Weights of a small image classifier: 48-pixel images.
Rows from block 7 of a small image classifier, named by matrix and row number. Rows with one number within an expert belong to one neuron, the router's apart. Each number is 500 + 50 x the weight over its row's rms, rounded and kept within 0 to 999. All counts start at 0. Numbers have three digits each. After the name is the row's rms in percent of the matrix's.
After each expert's rows are labels from the 100 images, of 14848, where the router gives the expert most weight on average: "colour at peak" is the nearest of a few named colours to the mean colour under the peak. Only what is clearly more common there than usual is listed. The data: abstract colour fields from 500 small random pattern networks.
# router: router (model.blocks.7.mlp.router.weight, 16x192, trained with AdamW), inputs 0-95
# up: expert up (model.blocks.7.mlp.up, 16x96x192), inputs 0-95
# down: expert down (model.blocks.7.mlp.down, 16x192x96, transposed), outputs 0-95

# expert 4
router.4 106:624492490545531511537491482544503480481539566459536572476556452503542448503517485544455388583548439467475483534448531521527511533464434552459411489455502435547490522418566507457504465451568439502506542509502395594539516449509397508457498467542533439545360490481558563497500559449590395512
up.3 115:484552496454429487516562475388474456534478582450457477451438492542461576508596488485480384498527529533517610508546527563472528394389547493615579474448552487562474493375525410483525473498433493492568597490610532453478491460569506506505514570534401505456494490498543516451459471434518523450
down.3 118:495534480490386518486548451458533495489513498504465471466517520473542599414502526503420571501436408456458574530420447533415578489509547382506469561438453619425472506539443407545520515529377610509499513528416434520484567601439558470528468494465463525595469499532488407530557492526502532514
up.4 102:495518562521505449463516480467515510493491387474481496549469512569421549455509509468549583512557483506545561512529401532556530546483537445477607556538539485491512479441562536475507394435498558524476543536541474414477530496472572480459512480514468522437467469522526463466574542464435556550
down.4 110:529480438579520593569544491524466469461454469475562533492480462538513524490513499609586497447596494433477431466600482442494493435512502535521409502484403558449492470501443485431535569551493488490456514453554421553529479500436530439547437502476515564551574514451514475507441550468451626480
up.5 126:509479540500545523442486511472492403510465547480545581517495456574486457471619591417522478458455476447570538444532477448588533535589469480460565546443471507618484456436428582419492449551555555442461507567486449610461556528595564572493565552476556518432626551400578515589570509551494477532
down.5 131:353556520493539521559413476558479487488461504557521565418458505445547570496497528537425452520544540460538541557519490439398589513571481532476480430462434500393458511535444579523480559500553486458400519420363506499446467563498511484539524499483503482527524411556408457552508410492536527520
up.6 126:521567441467481546518491515427539504437552586548457478544498520576467503520503574513474566467571571533502489527575496525459473466429539541484508491434551494569560556399531483492489574553441551501516495451465422449496522452487550464505482572504453466482500557580501421391402476500581504480
down.6 130:522508416552398552564501524438491508476566456442437485411498504443483494478385458560366587499474513471551499421616427555507535536426627443582502573533500560548488521472525429486624497511466573504502517554619488505428492609505487442503482497483443503482505485584474516467472469553475484438
up.7 106:497523500445442533511454496551379538523465485445449527579469449464539478537524526467372526450476537504530517494461571527527492566511588611487478496513532362511453497457624536471569533530412493604466528462566540495498439550565556576481519539507442504535529464425572563544566524583447491444
down.7 108:458434544497504504554476387459483578477463524553502465492494519502579523475563486513560416478537499540480528497581485469537568463498495493511430440480484513561508477549552508562579509480477499460544424480423448448449475538556567581501510598502366563502476372445484557565560541533532540475
up.8 080:506558365490432514520531544494525539531455556496545560594504510418506485453453442549476481402459505480528530496476533464450528512509465538545518434537583507442493455461540468491546538552468472530527523405441576548452497481525517502508441427485445484480552427563575395486557505465414528568
down.8 082:488403493513402509561437411512522522537516508488527439453459512495489584399495447443513454380442471481480438427541509492512450529387455626510510539578467541524557464547473540551497566442468481391554512515450451499524437473503481453536552498528550549462551469527461583459471407524574590483
up.9 082:437573565529452589461526480513438530508513564519431592468394481511612577477571519507543625490493455502461494434473472426509475516503500491602515525488550490457379523600561472598452425507570578509448482492572536481542522591525535525464447579505531509536546554480448378546494448439531479470
down.9 081:515487428538466484539549506534489493493601466590520418562500547493449495503478529420514580538502623419495478547372467532561478533503420556478466471465484504483496477471534503537541522445448489561458433426512553527588448510524473458518468479511476448475566465496441500591526465543474468444
colour at peak: grey

# expert 12
router.12 097:429468536502451494485455471503446414521502537552536568488465502544414479556629544426397498506542438490527555527477471558544488480547554521560486520443510565541554476465432504504459562451510553534435491440444549454518469460552522599462441549452496516404634508403410519484485498509465516480
up.0 076:562473538524507478549483491488466550527575495492572544503496583463523475528505544481475469522502495480468599534437501546509488435482532535417495483470447552549518505477435460505452556585478451524539526550548470520488519612492451532450515508460507405511553490509552581588580554411544464507
down.0 069:489420580495569440397514461472430541496386523453448552466438445523543561418457587527491456458537489562483387533490469489538492483393508506529486468439505418493594531508491444496428554446511495501528487461494537374400529539532447575497527470482398425575499489532480455508505476494527491455
up.1 079:451534452514522444498508515535441424486475574593531561452581568483495540530584539454493465484510385453575423515514482488544512482607468532504418537477495435562401562457531439510509480452563543521519517519501419495472542519567493433425488543490487557535423478572539428486502512416549594387
down.1 079:544534505505545428516520544477575482478465433497468569476555506552525483505483589464495554498534487471516506564572483408543503523539512440494487546534500494512468538462474491507427391543435528473471539535526476471532474445435532480447579493455515444542591459496394453505497490558559534538
up.2 060:462538515524509517511446510566565544524436610458552464472462498528536441440469483529538451451529503470486458446576588374496456526492459495406492526548530579430514534534504510502501498471426550521568509463418393455476523517565476455449493476437476465481451500518611505506587600475486402517
down.2 064:493470520483413494473565513478601476573517466419502452515500451505487465496472506442458464540530597526435576495571517610522519430527534507472436467517500440544542580438465427494491539505511483451511474477526459449482483563548452441616518497486525481499497546584569480468444391432549498486
up.3 109:517410554610437491604454486623486535513556526544453488542499468529394497544566462522506428463574513489534493559510562546571427483430466466567532570496420459390455535509494542536497506516508430602503410462489478542458531554599499537386466463529518508568448544489515529504534502407469496497
down.3 117:451595438478546525510572580554552543547475508494459433445501481358593416516481526579538523432493520526435426494483566459524574505500479569410486477512562534486540531591583526556578548493575391508545470525474525552449539557474548459517493580539545519495544517514467523530480481536531467543
up.4 093:436486502529503470464562455550521400477470522381508484547457513503465511543537504540548478497513491547533543453347577558514446469435527421469532476553489529505539577567491462454506480499460493470493537375544564447489480478535469478452436419570541495607495493517527414551507475536440434457
down.4 091:534419487515484551529566560568470474547558473571447585449453491500530466564496429471538479514413485437551469547416495547422507486545486579544498472511469341488503506579490465532525557642506422402503640519510548453489471491510601533488411521501498469535538444548543418465509490436418494535
up.5 101:511497464597623595531551530548453454490501512452449519559451498517615568522439591415498459419507446492533511468461459465567547581475498543461499430517326476489581481555467451571557504513525426471470457505497358449481552531484518534521448569460451480444394512448421558434486496557483486493
down.5 097:461437484504622494492526536559484450444526502516498447549486491500531565502438479542520487499462516627533526462408501446465582468522596500533519534450597518441468418548556519492617473473536494438523472531603501469440551556525478527482484564539626480493471502537557501511524495479470546522
up.6 109:566452436495530415468489509426462455551463525500474564564504550555539494440454575511488527501506381493537413519522518541471530476474554519492437480543613510449530456456494442423474500566441522538453576562485428431329438482400485536491484619455511538569435445432612511402495496462486449526
down.6 107:600462438441566541484505557462484568441570439492505495526470483453438475542571511494516510603432605531529471477465481401506470497479532561473613476437463505558503532489531496497476510428504420448606533434428439426509409534575566556467476469524473464432437481471523505446591524520538562487
colour at peak: brown

# expert 7
router.7 108:489501516497527441474463615409446460544480488526564547599513564548578518403477544494494530549454518486540400407555526446542467520472500561494499478524500441398535436472479545457518466505528459505586428543486483537489512567493564457417571510440463546512499501438552437459523551611411481483
up.0 099:520524587576529492430509574495439520606444503483564525473524504529528373488553511605576530532431454472519437437469475537464473549517491411557470597440529431508484468474490566482442504461410474453465500549467491528509581582472513519444564532414463501478558520536530524448488548525499527427
down.0 095:505419538488470549507441483535466574544513494568518508507437601467465493620457556495508496591490525593559477402515459494544503409425571417420536491463462524598470493510563449558417581449488534486565507461432475529508464490505576534599546489506509588451491458499455486520502502438522544463
up.1 101:567369510436481476480495526530435455437515398599485442494478502544604493512534564379489526503490523417517492558656545566480578508516560500511533539449504558533491451549463472605452533497426467487419558495424477533508506512416397514471531509539437463467522523453545531443462552505464487561
down.1 109:373583508478528495497544458578527388474460488501405461452564490461568551531461448529473503496611436463557482552450563541411514481501483498471461504478500553520471476516454479497499514357466506528489564522494455490468467429517527483440541574531460533509514503583571519534548464379539594480
up.2 099:516525489540573393539523438460584554359514421431476495436506398527419593520494461493462494518581568440529566546489452536459484573484564509475491518551559508528556548483501485380560522525484468406474416558463549394539534472543445542467514525465494488536420493542533438469456451469500517508
down.2 102:549507456459510475371551530472472468520437522468470511551607515478550506465517505519545578540481450538501473463542458456437521554531483478588517503522524519546477489510422414544539437593560480518558530523468550468580458539485438504455475456461517522520452573504480590499496582521453532478
up.3 103:418506586597495541452475517577534480580505573427538466552492484501411548519467517506519494563560481523561438576427471564611515499439549524508528582458538510449599539470401547383498408563500481496379425494546477494505437518461503551553509483405471537455459458527464460422455524505500455598
down.3 105:601506484475604542506503494503420544489379450447585497432550492548462560546546444472524581527474535543417623488392554468436512494435571514518511501390540444422564460461604554453491493581553445435569561520438478507540503463514517517556552482484435516534546498463550524500495496525469463434
up.4 079:562486497554517440548497506484543496400554425585471583524490387538521507470475531472496516524473412482495540636452521544563528410548580436433542445440474503548465478532506546491531509494406548482497567454520447512504549504522595512526443544555552411601471549428533476522455456442487488440
down.4 081:522396511487517450601574528551538422423552504430449474489491503482552660498524425531487474516565579513635493484499438501463480556570507574508494532489444540612543511557525497529463506490437483351443485558490552478527454451461496458497489486517523533456514468522479436451623431492500510487
up.5 087:506492600583536467487455472530500516538480420454446536493483553462461459559611470449537481435608447450542561538448490468490474546442541497534437531518393456506449471494524497432457466540474455434525479480500574509603585539552454551483466443509567573544407498529573445484534549447531491500
down.5 093:632530513556512505507531568578529549536558480490486530528651458518467511530496546457455465493528384558504482444497502512527491446609451532537548557438544484554476430531465406497467483441536529527508503528452431553436535451499582502515526557525405572410536519428457418507493541474497474450
up.6 101:501514474463489392516484539632533526427530418521485600480437432480488503450519500451547399476457508461446531554447483495466458523630522567469571495601443624418426470389486539488527450508552426511468438463476397489452571570449479463525439548568456518472477539543560532413534418494454523451
down.6 092:526494541468486506414509407478534442493540486569377498511447482553486558475468519498517471452597518548471421392525571414424519506549464489438492533488416462510539568418539510438558589533542571429474561426445497550469478564505494512475426566448555568456449461559543553554471507526576452456
colour at peak: grey

# expert 6
router.6 101:486524443569552575412447527433533494508419614567593537477466518531457490441465442527519568571503517509532490473396536460571441530567494529464455493506510476508548532459583552517531468563588497500552558446531403502458508478559423419457507515566536383556381488476542520454520446531538464464
up.0 101:540548485551502432444548420585479507412504465510588589495467524511382523551418516471445506542595472448486411491411532421580531510590480549506528482613551393475483464497610495431493548463445516454502400432547509459527463504570517550516502583448481486489475472495482521468531545468452467501
down.0 098:417452507470549489419458524413526513443498576513497476468549439485525498474480458463491483553472596563509493534541481447469535499558481510520478560509515495570498448528502503467465543517385483417450598551507505519511455565579502410529504506488442470568561405458416611461485521528395491557
up.1 121:547517455526471580603429529456472521522551508424454438524471472537568386488556444533569441539442522470456508480406587437558476486466523526491499422496447438440380547578473497553532480432547425524568431492457404597408496505613503557511549476515511413515445489459480523566506504499528429521
down.1 108:466459495424495506482476511538512495473483485579436624440523514446448534498533560491540515593477473546562515381509455512517528490421523478566511467454451474528500468596492518388465494532393473500443477521504558476453486451519524500579542465480462440498528555530495538527568421477506548476
up.2 120:543418515536418486559551453488562530439469489478436606525541504505404556498454533438540441566539401494667480525449554578446500544470442481463425566490474534476530488504480442482445440526444558577500507469497422551415434416518545556548417606501420532528538471484465539496560422589506500484
down.2 107:489521509474480564545479469534454391506388593504436325443548525512532436574536497442555503372505468548480459481447462517502593515457515478484439541514465597433416464472507576489538527521505533513535477519585475428453486443538507456472491619537450530540462452457422532480437538452394511568
up.3 072:499561494489517463527505468476430493486535643557521427507480529527454515482542493482514527493441473607567443507373561440510577520528533565405509449451549445549413496484426496540440482484481499497477421548480494534415488415505525552571467565512517466617551498532438520555425473506552476470
down.3 068:441499583535457511471436563481528483561475548585510560457500413538546504439448442536518549533533612560543430473582554452502592487399488455618558426508537416446511378535504451506507507458543489555430558410540538361465504553545611451517455522530503551442593482504394547452480443509515517558
up.4 103:602594491524522599548502454505542543459571557448420414563407522579490551517447510538493401498518484473479480498413509492539534442520535525449405499533504455523416499511448451507568430534577454524536478487513459494484459471520460496462541389384439563523408495460519397503554469490544363528
down.4 103:473443504517457544518563534585486473536483405482438447561454437527471517422516583427549569496471532498463454500561473623582540500596446538521492546476472565463354428482498514507474494466478529479551472561453510435487441619509514486510501469513421501508545513457446509548480452531478573569
up.5 065:531473512455538431500504493492489413516464505548552569486476541535451458433546510586441409406515537435484573456487462536489446582421494446517474587521514413450440466539595527441591433454455482470510412580503443535462566522498527557499575488396499515451491443561492461536583442529503540573
down.5 071:510613481469541495546582466552470412549497554480471497476556514577497415506508557526364436540498449431553454569552543515423473455554450487534515544561463505506366521492410470520465488545518464572491558508493559545527521493448460513473542542609589543588522482500422522487623523518448501526
up.6 111:503572483477611548453558528546556584540449420469518486508473554498490409580437484534511528495532582464390482479511448473449458526479518521591493501496449492460503555579476519497519501486414426437576550514564469570559471456441457458546512446441513617595424437583516500524537535453494431494
down.6 115:624502516440496491534503533552469529474479471427476430521546431523514526422516491513478585437454516494563493563438533544509419574535494490497446561572468483568347453487496460413602527541523518554435393539483519462417512512578500560539554514582477489484491532547415540415489485506522537478
colour at peak: grey

# expert 8
router.8 101:537441533471451483524484586606496535575585447531469454574505439569552433501560520535512518503559544498398533542586520489442430498471428536493531397469486521410542459501450499476571513465532501567467550504421568473513416430439587555476565480506511588470509522538511491526444525442568518480
up.3 082:632472528521535535520432471481558480398499525432468498521496537554480488436476477440520440562477596558550498517431466560464517473431526532601554533407469508582461467418621437512513512503471540492560415538471504472569567469530529474429501406577461520477481466544465367483499509418494537408
down.3 080:531475423454593460578489506533430517461402519416584590499535467538519479521573397470582507467597543465471458425539561483526392526443524557462502554473464546485487447451447502484486507500476480419478563390534434511501487586521485575512557501452526523489419520587546640522541495488392545407
up.4 115:477480602562543504543546419447474440374472438493487464510499529443447448504414460433518432557564507461415486520506472448519453433531521549530529409549512474519505601432461530448457413520530485509452449538515510556413481500532447450519520470533486509527538526509574402579548464447540485443
down.4 100:531551579434421520556481479448510487462431615476555554462540526473554484483525514477567577456434523469555529538565458556593496404529496517484523478362450458621463528591530483545491485460546471480447517552493424475555533571485557515541549607484492501524532447419541506529542455492389411461
up.5 082:505466497498451562528578461532511524415527501456507522518460470456502494411318582476490584472552560461531547583358501554496487532429576459579482465452611569556549532458427469474477444477451423498485483432497512513585589516533466405641496496465534471432545552519456488565532492463528475537
down.5 092:478500464549532462505531458485567475534522519490437557483475602532527469435477516426537496551439495432579544572544625478506451444438505508528582487488435540547459511525493553493500563490511478519420511613476548344521490536567498437508442435516550462500534477459484439536473443425449498498
up.6 074:534519526424468412516503442519511470462488412421520563416581460490528471472556508397473454397537512486597640484455427510508469566514532444426577518466564482644523465489529508415462480477502530418501516515431502566544502506584447433498465525445495433511493560500427600525477435536499552570
down.6 086:501381459420565468560521487407592519492497463529510520423503445525471497440524520617469427582519440455610488579527526488529397502456496510498517537480511402562523554502520451440453474581464501443569579515589519507499448464533514555490536461507497426392551455485514496547508496465524491589
up.7 094:600476488492443410531610506522604548516470543417479506512466491509355510536517410567461546383478493497436560444503515533552519486434492484411581472501486602521428505453536480494477524532431495557477547501527465451541447386454538410536497595484543441421545521558499503525444443541524529419
down.7 088:410587444507460503492532516479430440557546487531519464456436510500459579531539395582485426490575547461587554513406477481567491555444452522371521572491549587463523563428521449469587529564430536450511474472574537496411509533586532514483458520497432493505448522470521447550521507476524573409
up.8 095:543491617482525546435469531458432455433534486541585570491555530495507538489569535432569526494501485572523585404469494483563447481539545511459533461486404423447416643603502514518484481465522452402419502510408524552442495480474535446464552464443532556539516513510517545516479454490472580493
down.8 095:467504556560530511494514551510590544471461440518445487576535474474553568515481520514509465487450442479513544532586412484561507577493535450446527516612484524557540422492497356466457520498547549538538507475493505473500552572478512456461529449444525419445486493594511520566551400449464421478
up.9 098:500435517485534521543586428415498498480493411488552496491514525520485571455559378531516427560543545530541559545470427490502485516503463536586559547543591507498520504508504406482453506505555551494548536459484508489462443491475474469449497478571535535403469575461493540558504540602640522488
down.9 094:483441531453572412456498488455481494515514507525493560506490374386587481538371423497551457581398552502491581512612478487497600552608463524497504418517508512475528471538510496435475480498506479502559511513443552553498429512534468489565570406508449514514544599407420427502483469512486491469
colour at peak: grey

# expert 13
router.13 094:376412509360541503474514477527581505495472452433416473474577515537377512408485504483592474518492565485518603563552426460467411506529552531562506423426588553512517499500417403446496538481542512479512533459469577442520512451449493525534504456501577590474489494554485474502445573508493562500
up.3 103:442412570524496478478530472468540523508488501482506577534541536535501487495502542474474502410460509518582493475500566363462545509480472575492497527521565500569458489460503420396538501469517473484621525523515479454557569470533485534604524475528551504517542498454545573549521418552408566633
down.3 114:475518445535530505435518393433513505551522493535546456569482564468503442666419461403592509461487476566458642427435525462541445534448445499448560485509459517423613456430475550549522461488455575540568482506430521447551537477484520477535578411460464526466483534453500522502552581518502502450
up.4 107:596452446463482498440436543541490592515470452600476536567474484561606508506505520489461524505485512505486562595508500469543538432439516505504410551480550494493542457439466592551445490494503598543534448515446463490627520511509466555455553455483468535410624473496492480481510493528508469468
down.4 106:498451549506501478493511451516526532567443463441485472517574513448447477476512464550558455565464515482571467562525511492550483430511377455489531441483520478422439579452524543509477476464471446437465611441632589490503444522499485506559480432573421502458472575488503611522450480524583584543
up.5 071:564554481537448459546434417612532472537503543581471474620514453446565454512446464475415478451484522508481481595485474518585555595538587499531454452527524493424442613594497536542572426485476378523475464453581476500425447533638538562481538463557492466500536456423433458477517491475488449482
down.5 068:586484495466492517543534552506612510485451566530537562481507414505397490429572524523510488487542433525587594512461562500586449476564509466567530480484450450349472541526520455535425490479539557492539490463520405430538571500490437595479547486565477505443527529565465396478471565528423423548
up.6 086:483544562588485456462541446443514460404572575503539459522537516492460486430527432605501580509578478480536437559459519402539486481494462463452527513523548543551427553543497446464511518501467483476569522472532509576469553457432517458551531517402477561483496415510509496476566532498509500424
down.6 096:520519533438494458568546482571520479524524522464459493388459387479543509491491529537494513435518568563570540377465481540516458433494505488495550481490533499550591442459548632472521578468426534445507432503431557420540465549488589418458466520469498485612443596529449548445543531533431522403
up.7 115:543489557494488494501561514415560549529379418665456433491525474418450517452418483496505564487429497468462508536527473542395460524495492433440497443524474514428429436488524530493544554461431555458508457527508507528497487491515446521538529541508519454510483509524476553613562502443487504547
down.7 116:484494500504528410516591513477488463484451478506463496535469503479463409481494483446307551447492469549401465476495482553571597491478477532453533502578506520560526559593575591447439453505481505476553477547465493506475401476458539513515544528492528503570535561515522480526529543423504521476
up.8 116:584475533560525463466519471529479471526524461450495605458575453476457482454550474533465464451562435487506559484491478509447448480397489487432569606465532517519569544475506498453517539475528529553552587480408482545534522450375456433571489569525518546477484527464481540433579501529607515473
down.8 122:531496588502384527472492526508467577544488471570537436438380402501458557541462488399534409422465557629525456463438501599542474475485550494545543457510457485464508493542577461514500460539455573483536425461477546531578502509596533485493465488479499445467411480521503609497584528402530551498
up.9 096:468533504574496497567502477527419597545550493515487553410448551438429483554488477520544611451483461460470473519443486475576466563423509498515525627473503533396441520560525482577524521451534470498496467461458551476504482548519426571412534501488503574547530499474380461405471484435476440482
down.9 095:453554490495417446504513596458539588521432517469492447562513602538496555446567553501477515399468584500523640521601500490511509463473469513456577469469481538418471457513415571451567555483521524442440489530578477478478440506517596456482586516473534513560567482533525551523528517495472487538
colour at peak: grey

# expert 3
router.3 098:515499594577483454430517567505518395518535557411566582466610484482407522518451531421450502422469429470495440453446539518526449493550484473494566530531429470530648499495425554460386537555509503450526562498493511585497432474463503551474467563462476468431496492493518498502470518516517461554
up.3 113:523488544521560462400557413571553493435463378559447525431456565428497520533451493488426400427510513527482550518456548517489418545488449433577511443476445597471483436541453512496493565515623574471547634489484483378454459438482491510478520516543500498539560558545529521625584464489501532390
down.3 110:525512458550538519464553419451485477587504510568430453610546501536604517534537514486489501502499487465484524549496486494562430512528395514512474399463391485458539510553486463479606480533512483535523383520478488513508598427555477494552487550528506454544442538515499483549449468602570557526
up.4 118:517582437502412598503500531504454417436582536437444585507509473515508473531502452530525379438489545556529605427425419482483485531542531531527501495546487498483492461516515500502417476572522504526521501525519462601575592543560606566542478431445439473563446498561482421468537452503525518515
down.4 120:484544499534560506470494556452486480479470401552520482557568630405492544520507519531539460521477576508523582523461479584473382517564474528553557556569509407482481515525433492457501568443534482516464382503506531446567538554477550512583445512491430553473506500505428560506494475539449448577
up.5 067:454541361487457447509456495421434541535468606479471480469551416474544488497453599560521490555530433510528474527516571546530534497473576446468597465404527563508531447521485485551505582472450537483515427570468527458486584584561538464516523492467495502472610508519548457499495482522566478535
down.5 068:512409532444425453476416490445425465515371458455554485530505572512440502468481568533391511456564535408560509456474509459499593499461444459570478563481533500462463535491529545499476505439473426467530497483472537450600530560470492530583533472458498523508475584429518536422565424558475531519
up.6 112:469558530504554503442410579433462451523528478476643472600584455569527543518500524424438472489524466543542517451503483452489435539514508515529411507552534427447433517516483543383472479507525500559493521519567433599501493496540525603467564514513505534483478461411462576523557456610481575575
down.6 100:482593487590426618567510487518492555543546594552543482524515559428477483596444488426499429498465408549391536566505495471499407522494507486467453465521499487436460568518539543549563516464412565489540490424385539488494430525605562535519463459497536555408558470403447571580488445428436495549
up.7 067:485431533517540417559518479447628613502462484460482588515508548505500474535463509599576463486563417443451519448598406532464500575529549533501493490499535457406461587565533525460535523592541471512498535500507473512502545586559522427503484461631552461573485573494471576568514464511409526457
down.7 065:491592445504552562517542565516510398507532477423461417536578521518438521424524523464475452494514491592402478503504471478473497414478532447525529422396514424518506508484536444445503529568436477541557534456497485488496477508512522498452493583566514545485445587483494554405446490548542539455
up.8 098:518500410485505471508524555498452521412433527620370476462451487500457490461578594497551564481580524522445522601473449483506540575528453523513592487526446494503440434512418568532480477470570481538539511524470499387484538572493466527524490519490554407541507524474469538491477547525525454450
down.8 098:502557512523525460484565515507491558514645507442329487541461448456516398473543509633500481549501381531444527530555629526510545432430489471467496431485497462522498474506515487437511443479471488524472475507558573396546492490548502511525453535507465507517462492491472478536498443452490532534
up.9 089:562460477544508490457494512526487528568603486509561544472408540531459544503456497547560495557566501492475476470580498505394450554368489473479459544440534394528539476519496497533529531469447524554540503512474426541367415547404451553501450541520486514535554436526521517380470480526475504448
down.9 091:478465544545541493550539489470468557448531532513489432501613526537575463370540540516504451530623375505417461515537482520465585493472484516501477513410486504489433473455564495486464490567583518429526394450437434477530459537515482461463506419510490526536506593487435536480517526440426579529
colour at peak: blue

# expert 15
router.15 103:577577578444446462542513477539491481543557498434465531462546472443460464535409573413376475427537512538414532557532478471433455508581484508515493565611589449519515538465493496488473472476483435508591483616509509451504449534533469486507498477419510527534484603498535573566510398541560410625
up.3 110:455513510501533502463474490522582474475615516549446548525561475493486552502450560526478495447476488584488558572390474437469580475419513417537548430585521594399531604440447452515501503488458592543534486421534670500574466457427432474517510396461380539420482463434480531565492463523559516540
down.3 106:459507420445461518510452419556441467525497440580474485521503496493445524426497494510552538522563521368504473521448471538589505479478449456449456476439486422507429575500518522506538501462566594586494489499518442433493473528519528519564475474556456474460467535520546569498437504453591517436
up.4 127:481583501501543514455544474403480507495444600486530528448465465512565453506484523462482502538510532475513537553472475541444442512509546512511458546605547540467427603564507572475501513414506503422496462477591568403527536558568347474541429502468448489492526455534413437554444470415464521503
down.4 127:401513403413535535520537541459556541476462540454582440499480526492501539464555421521438432625522437466471471452376540501541510510530589545472515524418395513572524466585476438473489610540460559450502587438505526530465467512505563450490554509456421625388329493504505518472523525491475530489
up.5 107:685475468463403393541432554449469508499567496485507494481535449505548506498552570544530504413517494433508498583599536545488446506425495422549528586452494451524553523451524564560418493453457423541407492488461496459550521501463587481491471465493518471368614523502518541564531461368541539492
down.5 111:525463438466468423545490480525525518547535448510556470504517411556599473562475482487464519516404485479560530570500489543450475520431570591578561467515498487607535439502560514530558502533359452544585573504467582487510598538535579409532629468457428489582502495454541365495502429423424516461
up.6 110:563484493397413465478440422500455470591515580538532469515526443459528542512494465488526467491475491530412545533516497515537494471536485465523476512420525448420487541479566441542482547499506471499544404451505532471534466413508475436585476431492490434472568547472435538575422489389484436476
down.6 116:521457470416524442509598562515438449547561448427510552555495474511535520533521520548465559447572533484506563486464483507485495464524559573520509393474499571556499478484489482485535485555448471492447535552488519467538474542497536467445497470442477590447366666486496516512519471523550480408
up.7 112:487512538423499497430457539514501543473466448457515477439539458497461536402473442471504492518522469463405591560601460510459483515499464445565528537508548454486478489485538443561428530513454389600506586471427622415480506453480560461602539494535507624533533508563607463412506495424450449452
down.7 103:550529462452543503550501465567424493522526543473390532597449593540451509597490450525528686495447545542588506558563393464532514509512487508462489507414482539547445564453506468499558518576406522547493490487508548361538522516498519518546499598496552489559421400430519547561486477529500565494
up.8 065:498422429530508559463520555510525454517573424519560519475442496505539517380578444420603562593484555571448443562525477422475430510486488469412490565531487517566519494484424542498546379435555513478489490545621427496510506468557489532502539563469520454432563616522496425496492538585593520536
down.8 071:500454512518465521591482438420431528474568476557494412596533467547458434521496421494506413508531352514502461512560534490454549451504484456434476547490547568465498501572520477445562478540565421440520515489453572458556521419497514498504471471537506478528487492476569459542596463523571552513
up.9 113:517524380548419515527495545558590509569609550454524546510481485454596516564611545602419445514507368385547507453434545507488522458492571460425554472406468438561390537483479463500485531489413499549495492521591490543545495567489460441411579508499478416469483466495545495533491459583506421545
down.9 112:579457511505403480476515466442640443487538418539561384523434499542514444477549496523484480493485571508497528526455442470578541522558477505466481512531519423547561545467474408509475441531476490502537498526514513498450592491528416485449479468525479626484570604551520464452518499375511529393
colour at peak: pink; orange